A small segmentation model, trained from scratch: encoder activation gelu, encoder patch size [2, 2].
Rows from block 9 of the encoder, named by matrix and row number. Rows with one number belong to one attention dimension. Each number is 128 + 24 x the weight over its row's rms, rounded and kept within 0 to 255. All counts start at 0. Numbers have three digits each. After the name is the row's rms in percent of the matrix's.
# v: attention value (encoder.blocks.9.attn.v.weight, 256x256), inputs 0-42
# proj: attention output (encoder.blocks.9.attn.proj.weight, 256x256, transposed), outputs 0-42
v.65 105:110120150142108132092133125218093172118167140122167118126145146176109138138126097159148105086135160140136107119108139116189168092
v.66 095:132095157132117125071123141133082129132136138147147123126132109129145168126083131124124094145110124113151124085151141121141109155
v.67 104:161096157155103133140118082162172127102135139162150146086107168092111104151123133096129155098105146125114088144138139132118156206
v.68 100:092096137148103136093116116124126153141117134124162160167132139143136159138161120145122093103108154139158142116079128118118122098
v.69 097:171095154109154118143124139098150121116141104174150109127108127160102166124137086173105125113136174144112118100140097120124142129
v.70 090:157076100130160112164128099153066118117147109123137186083120105143152140122117092079116127130125086079126136172137148119137078123
v.71 110:075133147141112162087094139108152138110175147158100131112140151102172120135115114125153168098101141126140131115134110125089112139
v.72 101:120154143116157107194142109120130076143081145070097111102141133176095117111132111139108085122137137128136162126122121106160155103
v.73 095:173137090081121122114111139090127127107163139155131143129114081104091146088106141103108127149166111112107183141159137119096085156
v.74 093:119135103132105085086109136167118099129113125116148096145068098126119087084119131165128150099156097151085113092133087109160129194
v.75 103:141118138137091138117120137158175153088148137163171148118129152145140177116094096191154133159122204151077110096131145124122136121
v.76 098:122153118148095125075115156161100149164118104113114114134131088072072122128146138185140177080150143159144143155129137138143163124
v.77 102:094123162147158130131141112174179159137116086115148141142132128103088104115140138175125115118103128144123106126118128091148148102
v.78 111:124118134145115128119149176127083125140139105144120112175108139131127149111164143126159178131120128099174114126116125113141118135
v.79 098:163121095134064134073087151128115164126131121169173178117122134107135151172136112108161131147132159138109087172150086097160146127
v.80 094:102142126133146145155139141093138164100103132134076119172108148107110117129166106138096138129121150113154152123120105128138090090
v.81 099:149193127133154143126149092154147117136136155110101114149078095130135115112136151134106124177156087144157156125126119151180123107
v.82 116:100115095108086116118109164140133111113118153133144080125099103162146126108095141151128172154101167151123131110143159111146143139
v.83 107:124161131134138128103105162107108116127116118112124128095117110158111114151148136137164148124136101152112088161118141100123116089
v.84 095:120154145137123096143120120141148092091103167095165147174187120116140155156129157144123130114144134129077127114126080168157131160
v.85 111:161159101117116108122123085130147104145143141165125163116146125110136129112124155078146126143136107105114108128117121155111104186
v.86 104:132121144108125155113127113139101163144175135144165113114124116172117121136145122136158156089128100135122125152141146130145129111
v.87 098:156154139155139144106130135166139122118142135070122095129102117140163176102109148168138125102156126131108170082113124157162142155
v.88 101:177165139134143105198122138126113093132122105163106109088133113145151099095153101114094140142153123091167119153119079109158115161
v.89 098:074136147157103141159119118154152096130128088111139135134140087084159140102135123146105133119087153117093116114083132053165132144
v.90 101:128170151123094129145083135124122127136153164162131118150143150149143162128156085123134197105171095127108147128122134171143110102
v.91 117:117085121132139144128153080154108137131084117159144159108147150161073147138097112142143085174149130106145162123161166125141128114
v.92 098:125126123077138128142134171147083127168151125109144075101117116111114123082142118172125135145125148135163125114155124120169156130
v.93 115:125157135145110114144139149156120125143100102064135119167123138128125083118104145149132111133124103107136145120130131101041137165
v.94 100:151100138114145189137150111103147142147157113129096054118109124148139165167151059088127172099120156137139133167138107117193102159
v.95 101:158150106120133109167125111115140087123153135152130125079100155147143177109105110082119119174083154150117121160161115154137121139
v.96 107:120129117138130144085137160120153125137123139133104141156147112085129116132114129094113120111122128166140101163101152122107154124
v.97 116:128140110083106096153142126109136170136117119107115144186153114125093113083134153122147153123125123119095077146159147129111148079
v.98 109:170128134090129134072101160116141161081118099152099139120148128068116149119093123121140128113102105073140095135131114108087112152
v.99 102:100125093078148150158117120140136167134141129128088093121112128128203127126126099069123206129083163131145123121157154090150107138
v.100 106:160137124145134119118157105128165137150117097110099141167098142135110079072099137149128116122133117122102098100138155128063130127
v.101 107:139070124115152144099111126151087137135154132148105117085161144098120138150167105100117125124143092099182161132103159097128117131
v.102 111:053109109125166106157156081129107104134084104104109134146136136102129130108127161097166140144096102116134133161154160086100121119
v.103 095:099130087117126144102109140111100098119113163104196134142104137143133135101124123140111160157152127141177152109164124129123122094
v.104 105:155121117164131120139144161115138114152131151125126108091126127091107132130165104120170110162139163202113112115141145176130182144
v.105 116:095169097141161116101102136117104150118121113126110115138155154142145110147160127108127087124115080125170133161107116090159130119
v.106 107:163136154127139132104134153128133146093150112169113139122085125128141148136144126122119139125119140126057108126136144163119091146
v.107 117:169122146102127115138141097168140162131161111100125135120104089117085128122092103134168139144146161136134125150148116109135179118
v.108 105:129146103096124130168114146174127131133159108138163128116128122094116171096166140159141157130101125148106139176146169157092150152
v.109 103:126087125137096111083108159157123181131157120115181144155164096113120113127115164168134119117112143130107107118109107102187153092
v.110 094:164089136115138120077131166173104122157089139143122114133115122117121094129121167138141110138133154117160112111102134135159140142
v.111 094:117107125108116137134096110173189127174100096122123122167134171154102131095107142060155106132141099125142081073147095144132123114
v.112 106:127144146132111083123126130115182120134131128117126103156136119132107119100115097123119156131058115159097126161136120103136136115
v.113 101:146138095102096133084122118134168112115131163124139104173130176128108127068102136150150131103126118131137111097142104150072163119
v.114 100:103114092093157135143099128206096134120128131127101096132120136096167103161168185112156146154107104075157137138104114137098123142
v.115 094:134152137146116148160099114167109173136114139091106129162128100107160100145151132069133129124153119110161170128111115142148095147
v.116 112:107105079127117155116140102132141124133126130081157199149130143123136111099103130121129093145098142161119069142128114136083156161
v.117 104:086169120097131109166139114179139107116076125073113108170138180095115111132109164116175159116130129131124126130105141136091106142
v.118 097:136153091112181135092152120135104124142133117140151100154138115125138093111159124115112111119153135096090124139099152122148125091
v.119 084:065086094147191100126136143122124094132119118107117085121146109138131093107135143149101115124088088161130118111111142125145134160
v.120 120:150119103043160126162131076130189149120152155141148137104103133091153159132134110094135130162130122136101113115133149125128112122
v.121 115:125157134138106149127137124180125138168156114106166115093118137138153118155146109102150129129140144139150114141106106151161138107
v.122 105:086136127141109182158137133186137124135128136110186097120111084094100127180156099102150184118144112155124156148149122139141134131
v.123 104:128130132155150111135132183096141109146155119141127162107155177110173128148135137088166123189126154129180125123131108163112112137
v.124 096:114100211177130101124183096125150121142125099110096146156164139134128130120155101105103104082149144150151136146137161177157112135
v.125 100:107130138097095099155111149139148100156123114148110111101106155140120182107138144174146143159090140100173176132132093116093134092
v.126 091:157120155134149121149121160139122100175145169148101119096140090138168107132105108107115119154173134155162152103136120156144137156
v.127 104:149115087127126099134120156109117159125143137168108104161123089127206072113175119112147165131133151085122147138124135159139109113
v.128 086:129140111092100077158135137126119164133129143092126140129117122114134143132127142118151110154146110136184152146130112156119176151
v.129 082:134129149120132114132163156145125162124149086101141133127150098130106142124111106126165106140094122109115102086138124097123150132
proj.65 104:131127122105129121161167101081169134130120148114149151113139118090153132130109185075104153144078101176111142123095201129088112152
proj.66 095:149127125144118139138177083152186166117156124119169125152140146117115130107139163134140101091080133159100098152123157151105102190
proj.67 108:145113142122170166136130123137106117154119156128105112134108158140160161119113151122129127188141135132164112103110114119109072092
proj.68 091:143129133144114090106134097124147153143118110137113130129126101127124083104073124096090159113144121197096107124146121143106153154
proj.69 098:132148136119125120156168133123121110105114111138124186175129130135138123106110140115157137117095106157129157156114164121141137116
proj.70 083:149127151153072167119135111101149133106108150102137104145145161161117161143136097163095136082187104145125053108081117120174167114
proj.71 110:135152143115169121109149140126152122152111142136120112131149102139110147100114097133142109113119154127109118154117108099159085107
proj.72 099:109122086124148135150133123093087119098162140130116101111103130088100113182177144139153162184107122173126155110129140138137128139
proj.73 096:115124140154137152133162135113162134129147146110142107124138127143140162122117081165148127076122091124171094149126066136172174102
proj.74 098:154146126106149160125138127132180142150139130125057156114132107126146137116128120130112167150135118106116129204144183151135118125
proj.75 095:137121176167152086134133090093127168148106104146132141156103105097148146113095135124133127060138103149147102117063117121111146162
proj.76 101:118141114128141122172129130113127136136100163130115142084149095160146126093139144091125157168107075137119157175166141162156096108
proj.77 100:099139126133134086124085140103075122147122112108097106099107117118139127124087123135123146138173138135128120150125144155078142129
proj.78 103:128134102154158114161111120122133141143140131139123119090118187132159123123103177116109107123128147133121125081180168142084104112
proj.79 097:153109138100135112127127119138152115151121146102147082157132135159128112127090129084115177101148122134122087116150197115068086122
proj.80 094:168128154124099124124133102132106133135140140119116105111170118137125100129086112127074130155131148118105113095175092105132161116
proj.81 099:114102128119133115148107157135115104081092131145132101132068103108122138111116154093137144162132165098163106121142160134129161130
proj.82 110:169146148144114112125156082117150150144124060135126181136136101079182186127117132122109129106136106178116185112161124171129132136
proj.83 110:115143111111082105146137108111109117140132101196138113119141158169130112182136188124102138116098169143125113120109133122168100105
proj.84 094:139117127127139155110140151119089137114139113076093167125109110088088094107112117086138126180104129109116113165096144090162128097
proj.85 114:149089146096104129113137145136152124095103104127125135134137097144128129154149155116137094166160129134130093144086134083168113156
proj.86 100:114160126106128067098118123148136101164122129115122093090130139116133099117107154108128121150137141138130121107151175092080130116
proj.87 099:122089142075112093144110123103115149089110117153077152114131116134113081106130157084115156158152137147145121133107141121157124129
proj.88 100:153133136128104163139094162115140094159113138130142159139136122111136163149087104129115151125135119099166146149115145107126164085
proj.89 104:096139141129146130118145125148136154107120081138129114156141109143140126152099119144155113126110187126094155158123133146141085105
proj.90 102:148140093102123145142173146116134136144134140124147154169123124134139136138096086083140122110118139088134111121098147072113125162
proj.91 117:147145167161094090143125111110118103133114139092144128101107112137137101106175139081112107105101083115125118125098132094145133147
proj.92 106:096142113161131150165116113138119098134128118142147146127098158111141129119156175109114126122128139103134137094145162132105116156
proj.93 108:124082152141119136124098106117135142143113161129073164164151131104178115095116118106152121111116123111125134126156116140125145115
proj.94 097:145167120142123146106163135141142095159119122163140190113147105173133106113110158157106130099117065163129116096137166133113146145
proj.95 102:121100134119130193142150150134152101082117119137144144137133114115106117156133086162129136137155138127138139121116138147123107102
proj.96 101:106094121131134137113139171163132117137135108130144113114093137166120154117135145133141123099148136114143145101160086159116118149
proj.97 117:100141137108136139088161158148130112140131140139129148104135155081149139169144187160156102126135077148123152121086110142128125132
proj.98 101:094134154158099157110174122172154113153158123135161128113122125146113141144166157141138091091114135117119128123136111090122082141
proj.99 104:128167165135120130124138132108157128138099083156147165141129081150146171109102141146115109108211086159121100134087107134129141144
proj.100 104:112130158089127121102110155070133113139129154137095152121173147147151154074149135149133146078134094176139168177125095140190085123
proj.101 107:175181134132091120131162112109144143127164125110140105096135123152117135109104145137101139146093132132140086113147118118109118130
proj.102 104:151140118152108135136094110133096122145158146136132117103135168132154143108122122178117072149145119138105125087140092125136129122
proj.103 105:126100125137157142138150119143168132106173158150125100103130168140098139105159095144147134097142143107111124085143153119162180138
proj.104 106:155145123161115132117114130140085131102106112153134069148152162148126109122122139151121112113096152083152107090110122168123156123
proj.105 116:149125121064105121099142118134136126146121120135178171120108132072117089131092094136142124110133141130087182128155186154135104127
proj.106 103:158130129128106124134158110133112126112075116153117143166137125145167091086108153113175147160101103138123151151110112100164093130
proj.107 119:134151140188161089108129147109122105111122146112132091097112106079138166152167105169123138122090114169126112163132135127115125145
proj.108 109:138148140114119125135085134102170091137108093089119112093150115137140134079113148153132123143176115144153130097102160089160105102
proj.109 095:102138122101180068142112134139104140162123129120127098096079137089127122138138173085124117135115133115094144140156157128073095147
proj.110 093:111105111173087090109088134121152101141156100121135143100106094148142155102162119106112156074120084141110149179166101153075137171
proj.111 096:124128103138099091131120123135069117106087173136140129117137111122128137165152137124136080119117128067074168184138157131132118131
proj.112 093:121123119142133161157161141138116147159130108132123122127179112111153147110105136145127093133097112177108188139141105164132111141
proj.113 096:103097137134159164135155105119143142122163165131120106100139122092127133105139119106138113128105103139121157133148140139141148146
proj.114 100:126121129155127151140132141108162118118115124150117145101150136123158131100085099169119108137103135114132145159135111118189094069
proj.115 096:135160130159131093090127145110118116131125155123145111136089112098140133128133075113131120172115099149098062180124086119143146205
proj.116 102:123117140130165159122162128128128126119124121166086157131140142124141132099120163157134135124165105130099140118071128148149121139
proj.117 097:122085126133138143145131158107115155138162145118108154126107098149174125147163138125127066171112112095096138155049098110115128128
proj.118 095:154120140110128099157133118099083137126096131108128129141080103074130115113148137126134093120137106153139097119099102123172120171
proj.119 094:154163137119135136134128103160107150137142135131098159101168134142125130136102105150121125155130126064102172116111087165148158071
proj.120 110:131117168134111138062123114149105115094082100135158104140133115132133138094084098185174137075174112151148126111132104080136142133
proj.121 118:127103115155100126177122153129145092131086136133138127135156159178129134118154140129098101113140147092129102120140171102093093158
proj.122 104:163165135115123135088150137137138120132141121101120155135195099181133123107120090131131106096137131127158114113084121117127144139
proj.123 102:145084124171133131131098138186125107088133146143142084157118140155102143081173161133147095122162143096136113085158117099123127106
proj.124 100:123144121105142133070119146133085138133164186103134123145111157137114134142147143113127140135127111087144144130125134124080108141
proj.125 099:114125159175132140145109139149144104124095097088091184202167106130082135084144112161159131080128119172117115134147127107130103116
proj.126 095:127155101112142120099100121123124086098105097112106136143077101140118151096170127104128173122154118087154145154121118121120151137
proj.127 106:085111107113167112167120081138146126115131170142131081139116160120157180161073157131148133121154090119157127097188093088144123116
proj.128 089:118132115134160105087098145142133138136124123136168153109108121153158119119130139135104138129127141101142141156155172138117093118
proj.129 094:142067147129103124086162104124161136159107117110153118106129117126138111092160110115091127116135129169109134124151165165119165113